config = dict(
    crop_scale_min=0.8,
    activation='gelu',
    lr_schedule='cosine',
)
Rows from block 15 of a small image embedding model, named by matrix and row number. Rows with one number belong to one channel. Each number is 500 + 50 x the weight over its row's rms, rounded and kept within 0 to 999. All counts start at 0. Numbers have three digits each.
After each channel's rows are labels from the 100 images, of 14848, where the channel reaches its highest value: "strongest on" is what is common among them. Only what is clearly more common there than usual is listed. The data: single toy objects rendered from many sides on busy backdrops. In brackets: how many of the 100, against the usual share in percent.
# c3: 3x3 conv (model.blocks.15.c3.weight, 320x320x3x3, each kernel summed), inputs 0-106
# c1: pointwise conv (model.blocks.15.c1.weight, 320x320x1x1), inputs 0-106

c3.268:546499479355449501533435508447475482473479477467475517492537457513529545485626453473557428486466523479514524529525499588489405440457543615516471507505444473540560500419511444512483552482470518461532506475555552601504469557506451534431579595573518542471494488489524484462478509581463516525357475519471470484483487555481483
c1.268:544575509411479524519528519486485514487566502503461586506534536495502583561579509539572566522435582526507491524553552549528467506487528512491483457554398574504550407494525447562531490487524451524550542552610540555526454573529596569498559537472514535506513486510613472523538484550509598564400538573489520530467505563491461
strongest on: black (27 vs 8.3)

c3.102:534530529414499427508444570449473520521527498521378548482422560501532482563503477508470525482500511511473475515478374549509518473550528510445517470459521460506480487496508497409488447488522464415513502479493508465464504548483512532460459501498552480512593460349522493434400601455557487454560485476456430497406516496551573
c1.102:513509438356524475420436559394408550519503453486418514540411498506477475526487447513504489499507540495529508482470469553523516488472561523448512428457552450450456490521445459401561486475547424505500416547498532522483539560497488477392425452496499482519493473421453506420434539476562473345516437469477457459506495500485542
strongest on: yellow (86 vs 8.3)

c3.232:484479445507540498521528427414510469549427515489500445501490508453551584514479403492537497505473415402468436379409454578471488466497508492474501527435481466495451461423454532488554480447457444552469502523498491432532488451456517539504492499499466468486517521470559447526427390363400437390547491546422549453533463468473554
c1.232:529494417529470460600564420399520562507479518506527437602503527469546592562491445583522573575534479375426499455515481504532432491567493450528521514503503562473507443453470546524584435457527457581541552571442554494505461483465550567476558481404576456470469570524595490517482464448495521551526560575446467439528532526425506
strongest on: brown (38 vs 8.4)

c3.277:495500419553458578476409549534432521488516408523468479513390488525529442495453484544491500457436467531538553550520432583486552490524635544496426546443440426554504484417428461488502461497494452550511377497525527550480458589464413453513464410436417425469435426405551517538482444444574554526490564483550545484544425512463515
c1.277:525494437504455472503335540503453456449526423515403513493405451514490451520465463530514498504382467525503546522540474547451550481501552522511437509499451461493512432427466310410515461543464425502491450473543527568508402564474424454472446436442446395544394466487463517473485478517581505479521478487508533495530436515448479
strongest on: yellow (63 vs 8.3); metallic (62 vs 33.3); orange (37 vs 8.4)

c3.302:513536547490527542498595551420467533521507458452522501420489477535538515506478567461579503480534488518523472481528539552451403516594520467449544554529428495502536504442529483516465463405482452488534494461541472553503530470514475526571539585484510524502551469408522523537493490498496447520481534490575481613553507406640536
c1.302:519564562516528479583547504530461568519545457517530523514513556570484596510486524486584533544485541553539518493524494555508445586569498531508542506475494565492503527453546514526483488448506511506572491517532489548508545494530546554540515553457514517565582429434629543546491486490501565588513543493519510590482574484549495
strongest on: brown (68 vs 8.4)

c3.109:520511514491461409541524545462582524578566568487499469560535460551511428543440536418516505452467575459541426482500477546520563584450499450488521444498500500514508547408559548481547433504487517493581512416572541512559440534507572474440507486477504529481437464428477541458499514511566511472484486514468562465515455480511503
c1.109:468513495369402465463492533406430484559474460476472487456521423533407451523512483439492432433442489438485423512526485552443512519465521419472482466474533449471526545476495467452545403439468482486500422457510514489526400501497500452419466468495499457473534541497373509432471521488528503419452502399454435386516505527478491
strongest on: yellow (87 vs 8.3)

c3.234:438518325464504402526484470519452484499460515465523452500519464525511528457434510475461395476480480526585338374562519382590444521502507456495523451498447446383471466546547479474388497501441422421476529569527336492495479529469527478489452556488502437498387509542562544461461528585485510470437512463447441464409483459473357
c1.234:455488407517445446501435453517452396471442508463547465462510428519487523501483448542401436417529490479544387376503485386574437529467465476459532459479498358378437461521551396483418449443404516496474538520432381509501445522420476453470440537418500469480412515506484515489492520529509453454533460425460431480445545430458452
strongest on: black (77 vs 8.3); dotted (25 vs 9.7)

c3.68:477446414417496434563496437417593419566484525501479487538481572442522567409569475568629527508516532490538526554541457425523449485448420523548541533486478478536435446530507493519492478457509496467489550591414453579490558496526507521498507607528628426465594485576588585460539554592518495494504523450470464365424485456500544
c1.68:421475358441517511571353466487590424528458528480499485559500446479519539403503360564517471504509578529489504542508465510483487480448378527464539441490422472521406470456484464495438579448485491481478568552498460510492582457511511514531500531496621419467532520517563573498467499511494535542541566507449476423422506419473488
strongest on: yellow (33 vs 8.3); orange (33 vs 8.4)

c3.214:503553520530528454459430582452509404473521523496530499516342432466493496505544466513441517532452567461519623495480413601499455467511533518473476459444456423531512524443481424496552430443473541534481557429469513529504378575443472564546497426582533534552481492394521484461423529519532488502523463470470510530490413467468571
c1.214:475495542508482438454387505475436409532467479434518498465453408500445487433527463528464481507386538422521553531461428527516425536494537521469398461449512462426480466504501444472545450482403515509375530464542557490515375500427488467482482441524494501532468514462490434393403489549501508413568429489521452410508455489399549
strongest on: yellow (44 vs 8.3); orange (32 vs 8.4)

c3.311:525543503466549464559492550515502487540487544549455527436402621489539475625504486551537510515555474504520462541457430644463580526618570471465525447494503501509481534466493548432593543450429490564490549488436502475458438458497541438525414486460542468494471509468502465534355507434506565474564526452451485544518434412506501
c1.311:545532491358479451459468569450482485499494488501343529454455585482482471496496410505456509493515534443469441477478466574497512487590545459491488446528503437478477491395465484476571503488491470497466532483465510505326468482452555415444408459429507501491442503456478429503426526476459462468464410469435443458539362467473492
strongest on: yellow (54 vs 8.3); flower (46 vs 3.5); blue (26 vs 8.8)

c3.105:521514560545527481586522503447503484518491529541608437506605456478395478481567525503563500529579515527500469461507547508506522453487483464537576600591462446553513483457569505492452418502484456486575575517521517457466485461526459584531558540475479586531539425468515563531563570546528443434487528470513437498476525454578497
c1.105:579566552485522489544524418486519550544549523563522501512619481532508564487566560493554488527588510601544524453521536515496482530535423520525541590544501533555529527523617487512483502483450454542575588500518480472474433503574573628516565550506519522551578533478598572562562560492493526515520524533533505505503567467502423
strongest on: mushroom (33 vs 3.2)